Rows from block 2, named by matrix and row number. Rows with one number belong to one neuron. Each number is 128 + 32 x the weight over its row's rms, rounded and kept within 0 to 255. All counts start at 0. Numbers have three digits each. After the name is the row's rms in percent of the matrix's.
# gate: MLP gate (model.blocks.2.mlp.gate.weight, 512x192), inputs 48-95
# fc1: MLP up (model.blocks.2.mlp.fc1.weight, 512x192), inputs 48-95
# fc2: MLP down (model.blocks.2.mlp.fc2.weight, 192x512, transposed), outputs 48-95
gate.167 109:157184105143122146145098125125070094160115093154134136134180117162143177118135157049146127115092108115109104197114093105181202084185123143167087
fc1.167 097:057126112133050098054141081126138132107111155102143159163139151102081125164076110197131092111201151145101076109124132154124111072061182094091214
fc2.167 102:099092119145132093101114105160141139176206051097143125097149096148092145099098154122159080127174122169109129113149101159104064120097122060139091
gate.168 106:099131146150164077113109090159141137149158120139076123146152048108099058120169119146162058115103148198123140104121122088148158132077130167137102
fc1.168 107:112086155095143152149130086127167156137128129146141074145112161106071109166120120127110086188126112141205123117114142167101213149093169126164097
fc2.168 114:137113121153149108096186137134172161082062069129118156133105162129146152183061124111057111092095169148234105143132073089131211152121103164099166
gate.169 096:176173140151124142118124124097106152101106121133176150149160093189076108157101123202096130071109169138150106147142089116119098069124174046119186
fc1.169 105:116157103100132107190115120100131111153061129131101112121099116131094154121180180101136114097101140103074105165079157115163186141089131131109139
fc2.169 114:130112146170102122139106142147111143121145135183139137116179138137081168119130107146171168099161056102075110203080100129166127123104155122143104
gate.170 101:089110119169145156106154141079155117125069133132111144124135178156126121117156134117068148187135179154132137094155103096159116119091183162134168
fc1.170 094:153107171121094153103100160168123129186119153137112164171162092113114116132160032159095116131143089101179145126152093103132166154162122127193089
fc2.170 106:052128171189079092132119171154106119132127012139161093146129091102152112105118083159139205131107110098154111124114133111196129091143161164171099
gate.171 102:138116133144115122142151147087104100147120088117103128126128115090072114142132190082099175120157106148125124169184084204114173161099140132113146
fc1.171 102:113156189101121154136100180116132164167129130157108150101141149225113088161092231112099153164141151109134095124117153187148159132157146088100174
fc2.171 097:128120127192091076044158153108147119064123144174110114128151114218153225177146132161141148123166117139175070140140097051169099086090138092174084
gate.172 094:139046125128135107144122106118171156089137140143179093169139148129134123115099145162143101093183142105165115115127152109166137156153084106105163
fc1.172 107:104099112108175163175114185084072112174145109126108079098180105124111134120148148094159145101104096117078206181093145130184117105135117150161066
fc2.172 108:130146115124176150179169199171106142200165114076087086143101130143113103122143118099123110107106110127140159119160220176112154110131142107123132
gate.173 105:211085111128144110130137126174148135142158085103141158154202132129075135105111093049123143129155116119076100097103172077120188111155143160163144
fc1.173 112:142111137164164148115191205121052145127146067149138101113117171101118159132115116096215127137108093107121182129173128081136149075180150198142141
fc2.173 092:158102141185104137099142123125079140094114063128157066109119152171103179169132128143175096125147128139151149099163133105124171170168134143178176
gate.174 096:140133083140121188100112143168127115133166054090117154119127094146091128124095100128177111138122036154154081150155128093160124162181131123123025
fc1.174 099:119134132139192065085116163143105110097156110179099078134131111180126150193145161126153095111135119112073101077187090104113191099151165133115122
fc2.174 103:121100131150110073115106150083125135145197100137122114138083123129126106118069128144147094146102172156153195072128146082201103050177171091161189
gate.175 101:123187130125125119106158109085119093120191133150067114151158131149145103101119166123098126121151192163148123119128167076162147152130148090142120
fc1.175 101:105056137146195161121117130114090107130109086119134205145092128132090174204106101135160143175148131113148164084142079164120090145173128146203132
fc2.175 096:089113155113101122163101090150061111174210129055192085045167130121171139119113148153169109120114090145149117108094150124147127107147154123138135
gate.176 104:158080130130111139159134127139148111154158051149141143133104112106080108159087091096060129133113110135078133155118099112051081081127130127085092
fc1.176 102:140167165126183152096125122022125161124127110116087117155121135155136077125125207117150169108111169113137130085125097186130168117103182113084165
fc2.176 089:071131160106159112107133126056117163156129140082163122161113103127157130130139152147178136101127141149071137056064133150137155094137149120085119
gate.177 103:175125127074167128162164110111095103111133174147148135152107170100083189104112141135041128109161112143143097114039103163096117117103142127123165
fc1.177 098:161130122079174195157129127097112175085136128106172136106169109153104167141099133103042121106182073104113083130085126132107121181159097128117131
fc2.177 100:100135109170183134121180140136128080123072142123105156130141182105184126138143167132119175109080123149156098151163088123112194149146167146105128
gate.178 095:128152124109120189108177125121119058099100170115137098097121142097070110151130109141105087119119134122160094126145139138048101090145145183140203
fc1.178 096:145163187143100106116082135186112179185191144088146144078188157089101120132095043162167128116179081161144178160135141125112100115163114147154140
fc2.178 111:042158153152143148154171176159133102193112049196130109117207136104176147110170125120088174106096116099138162111094124145121189161106146196129114
gate.179 092:113161157163139157124151115179116117101124173235095170108113159125093048113117112099149137089099143073151123111151116064109107057098166149135208
fc1.179 089:175089132098104156076140164119163162119178125177140049166096126162092127125102102131153172168070087044137135119188103141125201073099112210174079
fc2.179 093:179147125152136107063113107153145109092121062138152095146129127078121148138184100138103116169125161082128109164160064110152131093083157155159058
gate.180 098:135179129087138134047116126105106140132143110093077153114112157150114160148119155120129167197085185182114156120149158120172130079153128130170138
fc1.180 097:156144164202120153195104156128227135175145152104130106140126152101125075086128081130170113101135083071146132107131153161110154140166133150171120
fc2.180 114:126188125192109062163092185156127100149122000151180065163121076114155119094161111145115137138144126123060157147076107100147120093131131144105130
gate.181 097:119173097135116091136142077139220146170162119123145166158175109119052100144103106152140165118132081161136154168085104172182160089095144101141111
fc1.181 098:222156126152111100120119116128130119127144151124187077159060152165164159177099079104126101059147139140135098183179172145158094104120112220087157
fc2.181 100:200112097160126110105091150107182113062124092190151190104165100129142127146066112138119105119160083109121151158042085159116074133097143121167105
gate.182 092:157083159113172170098134168153130147144148115120125130136052141149116083107126080079145082151153102123149156170162115124091147181117165163086090
fc1.182 101:092117118102157135154091093102150159142163118159156132153114123112169100122135123126126157128181101100073151113125095128155126191174085154229083
fc2.182 099:143073082190030080128133129132110086101134082138097142192142077162168137131130115141131170135135135170121060152091143134166095143155126150107153
gate.183 096:121151139145143109159141116105160152169100124131136104120186103171122141189086152166141093115152123106109112112171102176162151197120106179136143
fc1.183 096:109133142086129144178155118106147175089116131158090121056088121059146095136128123094080109150189104115110129106122179157139115088175115065161120
fc2.183 112:177168144159120108107101120136106130168120077078165063126121080127127164122134125150107077137198153174127140126155104124136080059120135125114154
gate.184 097:111110161161126131099147140177137165109157184155167150121098093105151166101152085120096116121126116145074119169168153152124080142074113131092158
fc1.184 095:142112136153109095116172120062110116080143125137132150156140127147168137142167146119180193178106081165177134097087087153154187108158111134170163
fc2.184 102:170155171110092083122183130153150148159098027121202156099197108171069132109142169096141147099147119149138110131095104110168138167113164085099139
gate.185 108:155189202139119105134088169136111128148145107155174094195101103140153096090115143151135102070133058137130143115080139106110159156131135077091140
fc1.185 100:134155178147118120119039204136089160099152147217088135197105144106174084066113162125179140129100108140165178142134165117081163146099132177094164
fc2.185 090:202119225177100149102068158126099176108087168124163109159096145150163149131092116202150110132122111127182146132105158106091139131127195110105123
gate.186 087:081141168162115108103105141140135092107172110122123100162145162114096091126113128127115165081128095116134177128183123159103065183105110086155072
fc1.186 095:148146121168166126095129164203176126134119096077117127113102126100113084151152003098119129132122168151070149126152140055128077152108144102092134
fc2.186 093:060112045119209136140124134114119105145149255139025109182109142113167119141101109141104112140098135106122125106199111146104106106145107136134120
gate.187 103:158119115097123100187193115213172120097096189117127167175166127091144120183050084125126125164108124176136163117083110139073085178101146114089155
fc1.187 091:123092169081162172142177120132107183090075115083114129127098090168132148138154059086186140137142090161134130132081108152163128131073142136104111
fc2.187 102:078172105095128124172113145167125115138152173143068162131126168075109164098209134115116163141133089099058156171117067100132161158093088176148076
gate.188 092:132120137070105149139081124124120132131130168057138124070163160115119081129141125100095195128201151135179123126111096157105112082118123158136074
fc1.188 098:074085159170150026178159097082100166101158132105096138173099191148104135166157106160056156097116129118145120067129067139159071169150132096154126
fc2.188 095:118139122137122110106080134152109116154198059093100125086127122067066146096159111129075182115107169095094136173130179156093121089101058129194122
gate.189 096:133114074087055126100122122125141122159132097098174135173132092148145136175181149127085104110136099066128135160064077059081115119143085147103134
fc1.189 108:101131079183091147156059085122089138084142085068123147158132145131166151117117148118178091127068099095129128166114147121112171164143158152153099
fc2.189 097:099127104117150142126138132138075153121105146092152147118131155182166053144073095136096107157149071135145198107125117118141153182127141090134153
gate.190 100:148084072105130174166173140172166110140100131063132100135155136131111113079143162095122152140114120112119109133100166143087108138156146126127152
fc1.190 096:120149127093168155102131149136179108060112085157137146125059092122121134202111127096119103122147122124155080128106115106095107124155152125094137
fc2.190 096:118130097129097107125138104091131143132091186137076181155133109126151097073123098124101175103130123137110106161107103129094111137188093201074130
gate.191 110:120178192126127091110128141103117132161096088136072174123153132136102152176118129120134105158151176141158104154135113158117145077128135122112082
fc1.191 109:143136165122104099113116136141102082124179101111102147164128113167126159113141130096190119144158100139171168154132105124110098111151162136128068
fc2.191 102:101141088127160136138117169099177112092095170191086155147058135155171091120106116078118137161126183157123155136148085111134175122123141167063141
gate.192 101:127100112163146080124080151122137140148121091177101130109121133137153186075142155140120130149172151148219147106102183166097149133153134082160131
fc1.192 102:165112109102145111097119179125113183198159137117121166117085095129083088115143118112139114160163097176129145161149150120126140174089181128176107
fc2.192 100:168096162082114126127097204053135122164093141105145101138130153112116114129112074122136133092095114152163178159162137114149113088123125120149115
gate.193 107:118101138177151147110167097148063147222092167083123131130116140104054125121165170068201144189113219164091154168148098100148187133106172094110193
fc1.193 100:141103124104155128161153100116167139152079156146087168147154197127122169192122140177146136133131123194118147101103134132088154095112178139088174
fc2.193 090:140122134079082128106082124124154138075111143136037154106117134158098127137103107135089113098117110121131120124134156119146158112193153168154095
gate.194 097:130150116148158138147122186103129159134096187084184150141092110174099144081113113127107144149138147111147103110146064141069082106160141155105163
fc1.194 096:166167150131099128133173150075090192123160101167105122136106080198156095125088152083086096109092101143183142184105119111150128148150105087110076
fc2.194 091:055192117162121127143161133116140104119119154150130153101191084141092114087123150166153089124116193129139116084135089146107121155148165113129118
gate.195 092:091092061137165116149136180124115101090136136127094134198096136138135165154173109088122140124122141159070145107088136133125102132140133153147115
fc1.195 101:136083156107079104180136154125117130130139211151127155108113124111127148130135030081196123071114176160122142091043140084109067116115065209122189
fc2.195 098:147155116131152162109142167106118108189131087113108124151107090109177092065191095103165117131159113083145167104107158132155111130077125123136087
gate.196 093:147092126155139154141143073162116144138092141101149146144081129130177130060119136105128139163130093176133108096124088196121053109138115127171057
fc1.196 098:097171127113096118118112134137143140046100147170107101150142200160190144117111126154155051132151179069094146106120137074115151115114184168087117
fc2.196 108:147117139170137083127119115081133148163211015120132136159148069134123162068101144098108159141176132163111153152116083109134099094131084064163139
gate.197 105:152110088114172144160096172153163143115069141107202182061116097154136096125157071125131089106160136118118113108158147134119118098152133111083137
fc1.197 087:122159115143106129126136158102136135132111103090125122132148153085078148104087151135192084162150116196115174149144137129154188075092126161131101
fc2.197 082:111080140152116107121053114175146142149148183040129125097080169118153187139088147110134108096138097129165168113143159097110148099155135154157121
gate.198 102:138138096146171112137118080142122111095105085198090117122106168110167158116106149173197066120143102115102120164106117171158136087064137066167100
fc1.198 090:022123184133157172095155091178152131160131098133131165157123121141124123126166178070132109108111133156113130100076094160130073147115133073137114
fc2.198 086:159135175157203095130110136153146103129175063131172165107113157118141121141140145147196133195113165106151063100111143107109132137074096096094178
gate.199 110:108124137183139173140149145150081097074144150150138104058117187123170153144134136083105096096123089087122133157084158107122159142135150166152123
fc1.199 108:108105137095075141182073178115128115147202128075090159095185073141174160086130146175138132174116108133076090118098133066141122131154107121160151
fc2.199 124:091150193113161113144109097162153091124108152142172164139102153131183128178179078088084164076077104119113161178116079081124185180155107160118106
gate.200 105:135097058084154126139241149092045144095123172118100120105150109163089134141121105130153125122084167185163143125084102100116151121135136156156155
fc1.200 093:170136116083094148096084131126136171122158130161128194089119103111137098114101145150236156126098161112167145132100128090183083091144088130138085
fc2.200 089:090181159118153131183144169174093116159115077115165103145164141107140141119147079178104151088098127109109165142145128165089162182093078136110108
gate.201 107:137131152169179174092092111104169153099130126088138093172118057143099075129193120164115092094101158099127109110167140152189209153089156131127107
fc1.201 094:099147115092150105112114112172142212145105108107186116154127071109189110101065075144143201064143136105113098213116119112091134102154097186137126
fc2.201 105:098112195123156108152097143184078090114160041175171082127083074130184134138144147110148141107129101126103132144097129123179116184137085183127176
gate.202 098:083072113101076083165140182130153179098116123124155096143175113101108140125141146099134114164080117096113140134070168119123125049108119094112156
fc1.202 105:160118155106111146094131145172172152124172147140162090118132116081117126118127100092127135073126161141192058118148151138114094115090055131151127
fc2.202 088:133166175173155125090116125113116096182132156183145174180175109075117185104170095128079125120143194149123089162142097113148111077103101106123150
gate.203 098:159231158156089156132118044091103120095144059091116089129132095159115096115125145169114108133112132092140100151158133148110187086122167111094170
fc1.203 103:140111166103115081119118209117137089100174139099111114075127191103135072119112165145181162158098154118155113241138122146128115122125149120113064
fc2.203 093:177152131126076160087088122076089111129167247127078146111141129127136145099145117147118122113147113147146187144135109128162134111118149115124129
gate.205 097:088156150117131140175146146093137136134105082108102087090098081156121127165126172123129133136103173109122075122164107170129152115126095137134182
fc1.205 109:061111088110120176097201106135107134091071093118103169093121170175077172153184157105143130167120138144122088140180147093129113131124199141121087
fc2.205 102:177113096109103113075153136081152126094106255057116160143100123155138117146079118150138067127157135100148148057197147118111101089100140115131109
gate.206 092:130108173097098138070177147141101133113170122078107091093135165109080157164111181113135156146098120156042120108128085135044142146082105087123154
fc1.206 112:180141115151088105133109169146072101135155112133089117074116151086106145093133155152123103166126121129119155180152151089127186161076150135080132
fc2.206 102:192187177137136126154061111152054109131094159120181120124112188145106151111082132171142140134096126115135169148147093127172151152155178085129100
gate.207 097:116162180095116146128130093154186117145159011118188081162131163131112100098101107136165151150152111148188129171125162082143116117168123094134108
fc1.207 092:132086137090115188190129165149123151091133095114165120107106160115121121112061082152173087116124122118178124159155129120085137167142125160141122
fc2.207 085:079110175141066148118101082075039149083112213138126147118115106174134088140077060123122096105133102148100144157166155145177116145155088159106129